Rows from block 2 of a small image diffusion model, named by matrix and row number. Rows with one number belong to one neuron. Each number is 200 + 30 x the weight over its row's rms, rounded and kept within 0 to 999. All counts start at 0.
After each neuron's rows are labels from the 100 images, of 14976 (inputs lightly noised), where the neuron reaches its highest value: "responds to" is what is common among them; "patch colour" is the nearest of a few named colours to the mean colour under the peak. Only what is clearly more common there than usual is listed. The data: single printed letters, digits and signs in grey, bent and noisy.
# fc1: MLP up (model.blocks.2.mlp.fc1.weight, 1152x192), inputs 0-191
# fc2: MLP down (model.blocks.2.mlp.fc2.weight, 192x1152, transposed), outputs 0-191

fc1.166,160,182,164,203,259,190,199,173,193,207,228,213,221,161,250,200,148,196,238,181,257,288,185,213,193,149,183,221,190,166,188,199,157,204,219,228,179,183,173,193,243,178,183,221,168,165,176,211,177,177,189,202,254,178,158,196,147,157,195,256,192,178,176,190,226,219,204,227,235,185,174,195,212,181,161,187,184,180,199,176,227,206,202,177,223,183,225,200,157,190,221,133,210,206,190,161,186,163,190,209,162,189,238,176,173,185,186,187,150,231,236,278,193,185,201,174,218,163,194,151,207,204,202,265,195,261,203,189,237,186,210,221,190,192,244,226,193,198,158,210,196,215,200,231,182,213,189,201,225,154,185,213,189,200,213,119,229,165,224,221,159,226,194,233,209,175,173,192,219,178,242,164,200,223,228,253,211,252,204,126,148,223,207,119,235,292,188,193,175,199,195,204
fc2.166,152,218,229,192,196,188,291,178,232,222,206,163,186,193,203,166,212,201,231,179,189,217,201,186,227,253,176,173,224,162,189,168,182,219,230,149,211,187,194,149,238,135,196,199,147,169,135,227,201,199,172,194,217,182,201,167,168,181,170,199,165,241,212,210,215,230,184,246,212,234,198,211,172,155,170,208,225,167,225,224,186,180,201,195,220,186,219,208,255,205,162,219,173,158,185,177,225,202,204,200,175,221,159,184,183,191,218,122,205,235,176,169,180,187,204,220,120,230,216,185,173,210,160,161,185,144,273,134,178,209,204,199,164,174,246,174,231,176,197,160,215,177,186,192,210,187,202,216,184,245,172,245,273,205,244,150,201,201,262,215,231,197,145,185,218,160,158,242,217,209,129,184,210,206,222,193,193,217,238,168,180,240,202,173,191,198,152,224,201,233,165,214
responds to: digit
patch colour: grey

fc1.316,192,238,191,218,193,149,164,222,188,174,178,198,132,177,186,224,218,242,170,206,231,196,207,190,181,199,188,209,223,154,177,224,221,230,181,207,190,173,183,245,266,157,197,200,243,186,231,176,170,244,228,222,169,198,183,245,205,193,246,204,196,213,207,163,137,193,212,209,188,166,207,171,200,170,198,166,204,203,163,172,201,225,177,136,208,233,208,215,243,213,229,253,203,167,217,201,222,159,263,229,204,249,170,211,179,184,184,147,199,214,293,235,186,225,206,195,197,256,157,188,226,148,146,148,205,196,179,206,175,202,231,217,246,245,216,237,219,186,151,267,239,183,205,201,229,259,193,181,123,187,179,242,231,220,242,125,224,233,207,234,211,193,224,180,259,196,183,182,198,217,221,180,234,212,241,254,209,234,164,195,203,215,221,224,182,186,235,222,192,187,185,199
fc2.316,214,166,186,185,199,194,202,225,158,192,254,135,235,183,187,229,217,242,176,188,183,169,219,143,208,180,194,209,164,216,184,183,173,216,215,210,226,219,161,232,184,232,188,201,234,219,128,198,182,166,201,196,182,199,267,153,207,152,211,193,223,182,196,165,232,196,202,213,237,169,225,205,178,123,227,202,161,192,162,141,238,190,209,212,163,183,212,263,173,182,201,241,204,159,217,200,249,191,196,202,201,227,186,223,187,178,175,191,236,171,207,161,212,188,201,264,228,147,175,182,152,212,171,258,155,239,184,220,200,211,130,185,191,217,217,174,216,185,238,187,222,161,198,227,177,178,197,143,255,189,175,234,208,174,220,246,128,169,205,208,170,144,152,244,200,173,177,177,204,223,188,219,205,212,223,153,169,189,138,223,211,236,136,185,215,191,124,191,190,205,158,189
responds to: small letter
patch colour: grey

fc1.639,184,208,209,232,171,194,205,161,195,208,138,155,203,218,153,231,238,237,152,202,207,260,214,189,200,194,198,220,233,170,123,206,263,220,146,179,237,250,221,165,170,216,192,192,280,260,202,221,153,223,182,223,196,158,197,245,178,189,148,171,218,189,269,232,195,228,224,192,191,187,177,186,226,179,184,165,226,203,208,218,169,210,131,243,161,169,201,235,238,169,172,151,236,270,172,211,205,183,172,196,178,203,189,221,228,200,230,209,194,201,228,271,227,150,219,254,234,221,179,196,194,195,204,235,196,183,201,245,147,189,211,211,178,180,237,243,192,150,198,157,216,177,218,228,159,158,223,185,226,223,152,169,167,193,199,226,239,240,163,192,191,138,177,181,211,216,173,225,231,189,252,196,206,231,186,212,187,202,221,197,255,177,236,209,170,189,197,196,212,189,218,198
fc2.639,215,258,191,202,163,216,193,171,161,184,258,148,250,233,214,131,226,212,196,185,160,205,193,249,208,205,198,199,196,223,232,204,223,173,181,182,231,170,226,206,185,190,229,258,198,228,197,225,157,197,213,248,167,219,204,186,151,219,141,235,207,243,173,234,225,212,185,174,215,159,172,172,217,189,150,238,220,265,222,243,289,168,232,210,187,123,183,218,220,185,284,210,197,174,204,211,216,241,187,156,165,202,210,186,204,217,149,212,151,168,250,168,220,166,199,169,189,180,213,209,219,203,209,146,192,200,187,215,240,223,248,211,176,182,173,189,200,208,188,216,160,191,179,188,182,188,190,195,185,198,194,197,270,215,217,225,269,156,188,209,189,241,238,164,222,198,216,227,177,207,218,180,222,181,168,227,170,176,259,195,134,198,210,169,197,198,278,185,225,190,209,175
responds to: bold
patch colour: grey

fc1.590,159,212,197,192,191,141,161,209,188,240,189,172,170,262,202,210,254,193,174,166,197,182,191,210,188,218,180,202,231,230,236,111,166,246,209,249,190,206,197,172,180,196,186,174,246,155,210,208,265,222,213,182,197,210,209,217,170,224,185,232,214,174,240,159,232,198,197,229,182,201,177,211,208,219,206,172,152,190,164,171,188,180,192,182,189,211,243,197,230,209,205,175,186,132,159,195,230,198,208,176,163,196,198,222,211,208,266,165,152,208,175,169,208,222,233,160,209,203,196,237,187,210,246,198,166,176,154,170,205,218,246,240,185,219,242,187,220,156,216,217,146,216,180,217,226,265,185,175,222,281,165,202,170,222,214,147,180,152,242,139,245,224,173,214,164,260,226,165,140,173,229,247,230,206,187,224,165,223,172,174,209,199,205,238,134,222,211,162,176,178,187,190
fc2.590,264,188,206,217,217,162,212,227,211,192,215,205,205,231,239,230,204,213,197,223,131,189,232,192,232,168,173,183,188,158,235,175,176,167,179,178,197,151,230,167,187,195,232,195,232,189,199,207,164,217,178,199,222,243,208,170,193,225,198,137,255,162,276,186,196,198,199,241,192,158,150,192,219,171,199,197,160,206,171,134,242,202,213,234,173,211,169,237,161,205,212,171,149,223,239,219,186,159,234,233,209,162,180,240,236,222,202,230,214,165,165,199,253,206,238,204,193,175,177,154,194,211,267,223,197,185,212,254,191,237,179,131,266,192,182,228,199,236,171,206,177,209,259,201,234,158,199,128,217,177,220,220,181,221,196,213,171,213,199,230,154,216,216,227,185,144,210,210,221,226,181,194,223,203,196,175,250,256,179,200,222,125,252,208,217,163,194,173,204,205,172,247
responds to: the character *
patch colour: grey

fc1.143,157,251,246,251,186,179,174,221,259,204,189,174,223,219,189,213,235,237,241,184,189,186,210,234,188,208,262,279,180,172,191,188,123,134,196,218,220,186,185,196,193,226,196,208,206,184,169,247,192,272,208,218,158,163,138,204,157,160,177,197,223,242,238,185,196,185,230,219,215,178,235,207,194,218,231,253,230,209,161,263,190,229,191,179,200,265,223,213,173,168,154,195,231,241,230,198,206,178,171,233,154,246,198,202,192,177,200,202,195,198,243,224,235,191,239,206,199,198,128,186,197,142,180,168,165,209,206,246,215,201,258,184,203,174,196,152,186,218,219,164,197,187,216,217,162,220,187,233,161,147,201,237,196,210,212,227,213,192,246,190,147,219,217,224,248,171,235,163,202,202,253,181,219,145,214,208,166,269,217,221,213,168,222,218,210,186,189,183,198,211,225,193
fc2.143,225,179,204,193,217,229,203,207,192,204,205,166,203,235,250,152,195,170,225,187,173,139,161,162,212,215,206,219,193,268,180,232,224,249,209,170,172,189,174,186,205,185,121,169,188,223,135,232,170,221,177,233,181,154,209,138,114,184,209,265,249,209,165,207,201,185,255,170,184,225,236,198,233,165,176,245,191,175,152,233,208,211,167,213,200,189,195,168,202,197,221,248,190,165,197,203,186,187,223,146,209,185,180,206,208,172,193,187,200,214,163,234,210,190,185,202,194,209,228,234,174,127,255,129,164,204,207,228,223,130,151,193,208,169,241,222,188,207,206,257,234,206,195,211,210,212,191,210,222,224,163,218,211,194,222,243,209,225,160,286,228,210,179,154,179,194,179,227,241,223,167,212,172,192,281,175,212,206,212,191,198,215,217,203,214,197,235,153,203,174,227,218
responds to: dark on light
patch colour: grey

fc1.653,204,212,163,204,215,245,170,139,222,201,231,200,200,237,163,247,211,220,188,184,223,220,249,210,220,197,245,230,186,245,168,210,222,185,217,196,237,235,225,162,218,211,201,190,223,200,204,188,220,242,182,268,142,173,142,168,220,237,148,228,191,235,212,221,181,205,181,158,173,197,221,220,167,177,223,226,197,287,213,150,158,168,140,210,188,179,251,185,219,236,222,185,221,197,164,206,167,202,219,201,168,150,146,228,182,231,206,198,206,177,222,201,190,142,276,238,203,264,212,202,237,192,229,161,197,182,176,177,115,175,194,155,162,204,233,169,179,211,231,231,187,236,190,204,209,211,212,185,188,243,210,180,172,197,234,219,209,181,264,249,164,172,232,177,163,202,208,191,222,206,230,186,188,167,221,173,250,184,217,231,225,199,145,174,184,194,197,251,234,259,205,185
fc2.653,197,212,188,251,190,191,206,277,185,192,210,171,198,224,204,201,195,221,222,162,176,155,239,267,225,275,210,158,239,185,180,200,185,168,216,174,182,206,166,230,214,174,216,198,216,219,219,181,198,225,182,190,175,148,192,220,198,176,198,202,241,219,197,215,217,164,251,158,203,175,225,179,182,177,143,213,215,238,211,220,210,193,179,245,185,185,173,214,199,177,121,194,241,228,160,173,205,175,189,144,254,242,210,191,188,223,260,112,192,216,208,216,207,167,219,119,205,188,240,225,185,202,136,184,216,221,181,148,179,153,225,222,194,223,173,216,186,154,187,156,174,166,209,224,163,239,233,236,178,184,185,209,221,196,233,185,217,174,192,170,223,193,200,197,158,235,220,265,171,213,211,199,220,178,209,150,160,162,205,204,142,217,255,196,166,237,190,234,201,269,248,190
responds to: the character *
patch colour: grey

fc1.20,196,207,202,206,195,220,206,137,162,189,178,205,208,186,195,160,178,209,170,212,241,233,242,206,194,214,242,206,165,186,117,199,183,212,161,231,198,200,209,223,206,239,160,217,165,197,162,248,222,198,201,200,189,193,213,186,198,208,156,198,240,190,231,191,228,198,179,207,227,219,193,206,190,255,196,207,149,234,166,226,223,178,196,155,214,126,215,189,198,230,169,206,197,202,239,171,189,223,236,209,240,200,217,172,196,234,165,194,193,192,221,199,190,147,187,250,213,112,172,151,195,172,191,153,113,204,226,176,181,201,214,185,236,233,245,185,169,153,228,136,273,132,170,187,196,212,202,206,243,178,180,235,160,218,249,216,178,160,241,206,159,180,174,250,173,136,189,216,199,165,191,177,215,222,248,145,202,165,241,197,213,236,164,170,235,155,161,197,170,209,234,222
fc2.20,152,209,204,192,190,205,212,239,210,196,189,198,161,189,131,227,190,241,179,157,224,235,212,240,204,217,221,162,231,190,170,189,225,167,215,234,208,206,249,163,252,186,185,205,213,205,201,203,202,241,212,254,205,147,207,219,162,210,164,228,226,178,196,117,239,238,130,188,219,204,235,174,192,181,257,147,237,159,181,207,232,198,213,196,186,185,181,232,185,204,228,236,217,208,225,251,156,184,195,216,137,227,235,193,233,188,225,233,205,159,163,183,210,167,211,165,180,277,197,149,222,189,194,202,165,188,161,211,212,196,189,226,197,148,194,196,197,145,189,191,224,214,171,233,206,201,177,217,185,174,246,217,201,194,181,243,177,211,208,168,236,196,197,210,253,277,207,218,213,176,168,180,194,196,191,240,148,216,222,193,221,137,275,197,176,245,238,202,161,153,121,179
responds to: dark on light
patch colour: grey

fc1.405,211,224,238,169,221,183,140,237,194,222,186,219,247,191,233,195,187,173,184,185,198,271,216,188,218,164,198,192,203,191,208,198,168,177,227,242,128,223,217,191,253,182,190,230,284,196,231,212,144,196,173,202,173,237,187,181,166,198,179,156,196,255,194,202,208,198,187,213,165,201,165,221,209,246,233,252,173,250,158,209,219,186,262,170,182,183,167,173,258,182,134,203,171,188,179,184,204,223,189,204,161,162,260,131,208,206,244,227,142,251,202,197,207,150,156,175,244,202,218,212,207,148,219,222,244,210,213,197,157,214,223,165,195,177,203,156,192,198,254,209,169,246,223,188,174,129,213,234,193,178,212,203,201,151,188,227,187,204,165,149,225,229,243,173,190,191,177,229,212,213,150,200,201,168,213,215,201,193,216,173,219,212,177,149,153,193,191,226,162,182,240,219
fc2.405,218,207,260,179,208,206,204,148,240,154,212,198,209,214,208,194,208,233,182,176,185,189,226,197,206,156,203,144,179,270,199,225,233,192,189,257,193,221,202,228,187,186,234,179,182,205,191,183,208,193,176,192,240,178,125,207,232,204,173,187,154,155,250,196,238,223,162,209,193,240,189,208,173,203,207,219,209,157,153,193,184,168,227,219,190,236,183,196,230,203,197,210,161,256,248,156,227,218,176,263,216,182,213,244,201,211,225,252,217,157,233,161,178,176,184,174,186,220,221,215,214,170,214,190,219,197,212,118,191,200,193,215,213,180,180,193,200,225,198,211,140,232,219,173,191,146,206,205,205,225,213,167,176,176,217,223,117,219,168,222,153,290,193,147,210,204,162,220,173,276,234,218,265,161,207,209,214,170,224,155,217,154,219,221,160,223,168,225,153,198,234,157
responds to: bold
patch colour: grey

fc1.413,215,257,208,177,207,216,179,196,154,169,197,272,197,155,206,168,241,193,145,170,240,238,258,165,177,190,217,223,161,180,193,173,164,229,270,216,122,177,187,207,166,152,178,211,209,245,207,218,204,217,196,174,159,176,207,243,224,204,228,225,136,232,218,184,244,172,197,191,182,160,165,255,223,265,233,170,206,180,266,216,216,180,211,155,168,197,210,188,209,163,224,194,207,204,210,168,189,220,178,242,191,220,192,224,251,198,177,165,148,193,223,195,204,215,182,207,188,209,188,136,166,221,164,213,162,212,185,195,266,219,218,157,218,219,173,234,195,188,148,189,198,208,188,171,180,139,212,243,162,161,192,190,193,214,213,216,240,192,129,215,183,202,192,166,181,223,182,229,226,161,227,121,180,166,180,170,210,243,225,206,176,168,176,192,188,213,189,198,225,228,251,166
fc2.413,222,177,235,212,165,227,188,155,105,184,214,112,165,169,246,168,203,183,163,211,192,186,187,221,198,227,199,216,218,145,181,284,144,131,217,198,204,164,171,206,206,224,190,205,172,247,206,194,214,234,212,183,178,184,219,180,167,194,199,230,162,217,191,200,213,226,232,168,138,158,197,232,199,221,189,183,219,210,160,188,199,217,231,169,216,212,232,171,164,158,131,136,205,127,210,189,186,188,222,226,217,207,186,164,195,203,233,207,235,214,155,246,190,231,188,206,187,167,228,177,181,207,188,217,205,241,226,200,150,169,178,200,219,192,210,217,191,144,196,188,217,175,185,183,178,198,214,193,187,274,252,230,214,184,215,170,259,208,209,236,217,207,226,220,133,255,225,238,172,145,197,239,172,210,200,203,150,193,208,190,192,200,177,247,178,211,161,155,215,201,193,257
responds to: the character W
patch colour: grey

fc1.753,179,190,241,190,204,199,180,225,181,202,165,194,227,158,221,137,230,186,178,203,219,173,230,156,250,209,133,187,194,196,227,183,171,171,150,232,223,139,212,201,213,172,140,251,167,184,186,201,199,158,188,185,200,239,236,212,230,206,177,236,202,224,242,177,204,184,169,167,165,203,127,202,228,213,284,162,159,211,173,180,218,178,231,214,171,166,189,231,219,214,215,187,177,234,238,198,231,221,207,159,222,188,185,101,193,188,155,133,215,179,245,226,192,164,201,175,171,159,204,212,188,190,158,186,217,232,204,219,205,212,241,174,161,194,160,154,230,226,196,201,218,211,260,234,156,217,216,205,193,198,244,196,215,180,149,188,227,167,199,186,158,221,214,196,189,181,230,167,153,280,203,192,216,183,249,232,173,209,168,163,224,181,198,218,225,183,262,213,208,250,229,223
fc2.753,183,225,215,189,198,263,179,150,205,225,159,259,199,199,223,244,229,241,200,197,198,160,243,174,211,181,187,188,238,213,215,196,221,191,236,232,249,184,252,186,180,201,225,218,236,217,198,184,201,220,222,211,164,233,222,188,195,223,223,194,192,185,164,203,248,253,239,179,200,200,115,165,192,256,249,209,278,194,188,202,197,135,165,207,195,203,187,184,221,160,199,175,208,220,201,224,175,186,187,232,228,172,166,160,231,205,217,203,170,183,207,200,225,146,202,201,187,204,221,212,195,218,242,189,170,176,170,212,238,107,185,200,176,221,223,230,216,203,157,223,176,207,219,254,227,199,248,244,210,224,234,171,148,183,107,211,165,209,256,216,250,264,137,164,204,211,181,166,183,143,203,157,244,199,212,214,175,197,220,222,213,234,232,210,200,236,154,196,235,199,215,216
responds to: bold
patch colour: grey

fc1.403,175,207,173,197,169,183,239,208,184,207,190,209,212,155,202,245,208,203,190,202,195,220,203,176,199,190,167,151,161,124,151,200,215,213,197,200,186,145,234,172,195,180,209,150,209,180,226,208,188,225,196,195,204,107,196,236,174,211,212,189,172,228,194,189,209,192,192,177,208,176,229,239,188,186,201,184,166,166,166,170,239,201,209,167,163,194,192,170,154,165,234,198,214,182,213,206,264,176,239,200,173,180,211,199,229,243,158,204,209,225,170,179,199,241,172,202,190,181,176,185,182,166,240,156,199,145,154,179,226,214,205,195,189,206,102,162,243,182,150,241,248,216,186,198,213,207,137,183,194,210,186,239,188,306,213,184,152,184,256,222,243,208,204,225,165,174,146,174,239,235,170,137,221,173,217,186,211,192,122,174,206,212,203,248,163,197,253,208,225,220,174,192
fc2.403,211,159,209,206,181,181,159,196,214,232,204,187,219,233,184,237,183,260,222,179,201,212,232,240,203,173,200,231,160,190,154,219,207,185,129,200,212,210,233,168,229,224,198,265,229,197,223,176,155,218,200,192,194,157,165,159,153,242,168,152,187,172,189,193,219,209,169,194,222,254,192,149,128,92,260,192,213,221,220,170,154,186,260,256,172,217,233,200,216,198,232,238,226,187,183,159,206,192,214,169,189,182,149,186,225,248,225,210,274,248,188,134,180,202,193,208,205,198,191,213,210,140,235,250,182,194,203,182,187,199,192,214,188,175,181,184,195,191,198,209,180,207,151,189,198,178,185,156,212,209,197,124,223,220,202,202,212,195,158,227,206,188,200,223,280,210,170,173,182,184,189,222,220,206,233,188,195,259,178,196,202,161,188,183,150,217,180,233,219,207,206,261
responds to: small letter
patch colour: grey

fc1.262,166,222,173,204,207,217,198,196,183,219,195,195,237,212,148,197,168,211,203,220,190,174,193,174,180,184,255,155,202,240,204,208,170,158,195,209,156,171,183,182,191,239,252,225,128,209,171,162,238,223,228,252,193,201,212,187,194,240,232,234,216,175,251,258,244,195,209,247,232,229,169,206,227,156,205,203,195,164,182,269,215,233,149,201,210,156,172,243,233,197,136,211,175,261,157,158,199,190,202,204,217,196,135,176,212,192,277,131,137,261,195,192,178,173,172,211,198,233,205,224,200,192,218,196,148,196,218,164,242,177,254,207,142,234,197,209,191,159,183,200,191,162,232,193,242,230,246,201,185,200,185,196,248,181,188,204,207,212,171,214,197,204,216,130,154,199,200,219,162,165,228,204,220,181,188,264,198,197,224,184,198,209,249,214,198,193,261,232,186,209,192,222
fc2.262,147,174,213,191,162,156,178,229,239,184,171,228,166,234,148,161,183,245,138,214,154,160,236,189,200,188,191,220,204,180,166,147,206,217,237,157,204,223,211,242,172,131,205,212,209,214,204,216,198,228,173,187,196,232,178,244,198,218,187,165,227,237,201,200,173,213,188,201,168,228,202,185,182,200,209,217,277,164,192,242,222,204,173,192,222,154,202,159,196,185,242,181,178,147,188,201,269,180,217,202,225,206,173,150,185,183,111,185,261,191,179,197,178,205,220,199,166,162,161,209,169,194,154,185,179,202,189,117,200,228,214,200,224,186,158,154,196,156,180,181,195,176,261,184,184,204,203,181,187,184,198,198,183,209,206,183,152,216,171,182,209,200,188,232,167,203,116,197,261,223,200,175,194,162,170,195,197,189,228,192,192,138,160,167,221,242,163,123,156,186,209,217
responds to: small letter
patch colour: grey

fc1.699,209,193,212,193,159,235,256,254,186,169,239,185,185,158,191,240,228,195,201,158,194,235,218,158,96,205,163,203,198,233,222,199,159,279,208,231,170,188,215,155,194,195,175,238,165,212,193,194,169,258,228,146,196,221,194,160,189,197,237,213,222,189,196,153,181,207,199,149,224,203,155,227,196,212,216,245,203,203,193,142,184,198,169,179,190,205,259,208,186,176,178,168,182,221,183,160,245,206,206,202,178,200,164,210,213,170,213,220,222,242,258,246,186,189,199,178,226,207,165,191,201,168,196,205,232,235,173,196,218,129,225,222,215,223,188,214,191,189,175,266,203,198,160,208,177,238,219,197,245,212,215,174,178,194,218,150,187,194,160,220,178,193,147,165,141,180,209,176,214,180,182,227,176,181,231,127,204,159,233,178,155,231,183,287,224,178,160,209,224,150,186,224
fc2.699,149,170,215,237,208,233,181,263,231,224,166,198,202,168,187,215,141,256,187,185,180,200,192,213,175,207,227,242,194,183,238,167,195,182,190,212,212,254,202,240,134,239,190,196,264,232,169,195,133,161,200,173,180,269,175,189,204,189,214,211,152,167,202,180,211,169,178,257,127,183,244,197,198,222,200,227,211,192,206,166,211,203,198,193,162,202,206,228,173,235,217,164,211,184,225,215,190,210,234,179,171,153,213,228,187,183,207,199,213,155,144,208,233,183,219,178,225,198,211,198,191,229,205,237,217,231,236,261,207,249,206,187,161,238,191,213,204,297,199,115,152,204,181,223,247,220,187,218,184,187,161,227,199,216,190,194,188,194,239,192,229,141,277,201,225,200,232,192,215,222,221,239,194,207,196,171,202,222,202,178,236,147,208,210,202,248,165,218,163,127,202,216
responds to: dark on light; small letter
patch colour: grey

fc1.296,201,198,182,195,170,269,162,170,194,200,243,189,228,207,170,204,190,250,150,213,189,240,210,270,194,135,228,188,153,199,178,186,193,192,163,225,236,233,202,155,183,247,146,171,242,202,216,192,219,197,182,184,142,168,194,155,185,222,218,206,202,197,232,154,212,215,239,237,196,159,170,183,212,182,165,187,194,165,191,168,258,182,240,216,164,181,186,202,189,222,263,190,171,165,229,189,170,215,150,248,180,179,201,176,206,178,189,224,191,221,176,197,173,197,226,254,174,192,202,191,179,173,174,226,216,187,187,172,177,208,242,179,173,262,261,171,186,162,210,196,206,205,94,180,170,195,195,198,216,197,211,178,195,222,146,225,233,200,152,169,174,132,216,207,124,226,176,196,206,225,193,191,204,208,178,161,193,160,237,173,202,257,196,166,159,160,180,222,193,190,140,150
fc2.296,216,241,175,190,223,184,230,243,173,200,219,224,189,198,183,207,157,195,246,198,155,203,169,233,210,262,232,167,191,208,208,148,221,216,220,199,237,194,218,200,160,185,239,187,216,153,211,221,228,189,209,204,167,188,188,171,234,184,192,228,227,260,154,194,220,136,114,217,217,159,201,188,200,190,190,183,154,253,218,220,258,150,217,198,203,177,185,234,168,188,152,234,233,173,178,171,257,198,155,255,225,255,164,171,202,155,197,195,216,181,233,239,201,213,250,201,175,206,170,206,198,177,232,201,180,241,205,235,206,207,223,210,262,219,198,169,152,184,212,195,201,241,181,242,196,174,213,232,225,161,172,229,233,201,187,262,219,184,195,154,200,183,162,198,192,236,191,202,172,192,260,170,283,217,207,201,234,148,268,202,205,168,252,173,155,172,203,189,225,211,165,160
responds to: the character *
patch colour: grey

fc1.182,182,258,215,163,183,207,239,204,211,202,109,147,215,222,110,161,220,221,165,203,205,226,191,200,221,176,197,224,196,185,222,169,182,181,154,171,189,183,220,168,234,260,183,168,176,213,235,174,201,193,163,162,211,198,180,176,216,226,227,208,203,192,257,185,176,224,179,199,149,222,218,144,222,214,252,175,211,139,241,218,146,196,196,176,210,193,231,186,177,199,217,216,212,271,194,171,206,170,205,185,177,160,169,162,225,191,210,187,198,212,193,223,230,253,192,190,208,182,209,212,235,191,181,149,173,160,176,195,233,151,228,181,246,210,218,143,192,195,172,196,246,184,195,175,174,240,167,181,184,231,182,206,204,232,144,262,228,208,201,150,175,171,147,204,220,198,192,258,237,200,223,223,210,207,201,266,163,197,166,228,244,140,209,186,192,143,229,229,180,258,187,232
fc2.182,185,230,176,173,208,210,180,217,176,175,158,206,252,235,212,138,233,202,108,199,201,193,186,182,172,153,222,172,230,226,205,204,194,202,235,188,184,165,170,164,208,140,235,217,223,197,201,255,152,180,212,186,162,290,196,224,177,177,192,188,150,239,96,189,176,178,231,202,251,223,186,114,210,198,235,192,236,201,197,207,229,250,200,216,192,153,198,202,157,212,191,187,256,178,192,244,219,180,205,217,221,197,178,201,204,233,180,217,202,243,222,218,202,174,164,202,206,172,179,221,203,242,188,219,180,185,180,232,217,183,180,194,136,224,182,195,209,235,188,197,228,165,242,233,210,191,159,231,278,182,197,267,232,176,212,225,245,230,213,231,258,235,216,191,196,197,168,202,187,185,240,229,218,155,233,206,193,169,157,159,184,233,196,179,186,196,219,149,232,205,206,179
responds to: digit
patch colour: grey

fc1.580,194,213,160,172,189,182,248,196,228,194,217,183,172,224,244,212,151,245,133,178,138,236,243,247,175,197,180,184,193,236,160,236,239,195,185,209,248,186,199,215,170,191,180,135,136,228,204,216,179,173,178,179,243,219,209,252,211,208,200,218,185,136,180,233,142,202,191,176,156,204,212,244,187,149,172,251,214,180,214,244,213,182,178,163,209,215,230,187,167,235,197,202,177,159,215,197,119,189,204,187,192,242,209,183,186,250,160,237,212,217,148,206,216,209,198,224,206,208,174,213,201,164,261,160,232,214,162,220,227,191,258,151,165,177,145,241,156,246,204,192,189,186,132,184,167,228,226,231,173,153,199,188,164,190,237,240,199,215,219,231,166,212,133,236,197,219,235,260,192,190,196,194,171,206,191,176,178,203,204,232,221,199,182,216,206,161,192,206,207,192,172,232
fc2.580,198,170,174,205,187,241,194,243,200,183,231,181,174,222,166,212,148,185,194,155,203,203,218,226,190,230,199,170,223,208,204,220,190,187,169,190,232,169,201,179,169,245,233,194,184,162,194,185,244,201,209,187,249,234,197,206,212,209,234,250,211,193,234,173,217,166,191,227,180,261,161,208,194,212,154,214,185,208,176,210,160,171,216,159,163,193,235,218,180,218,220,192,222,256,197,175,231,179,177,198,223,164,170,293,132,150,228,231,198,170,224,249,223,227,230,124,224,195,209,201,215,128,186,177,202,196,174,192,232,179,175,202,205,180,172,132,214,217,225,187,205,175,194,186,193,202,218,235,234,249,192,228,235,229,186,256,261,161,192,178,203,148,152,232,160,200,200,220,166,196,232,164,223,175,183,209,245,141,226,180,198,199,239,208,228,165,165,180,108,178,134,157
responds to: dark on light
patch colour: grey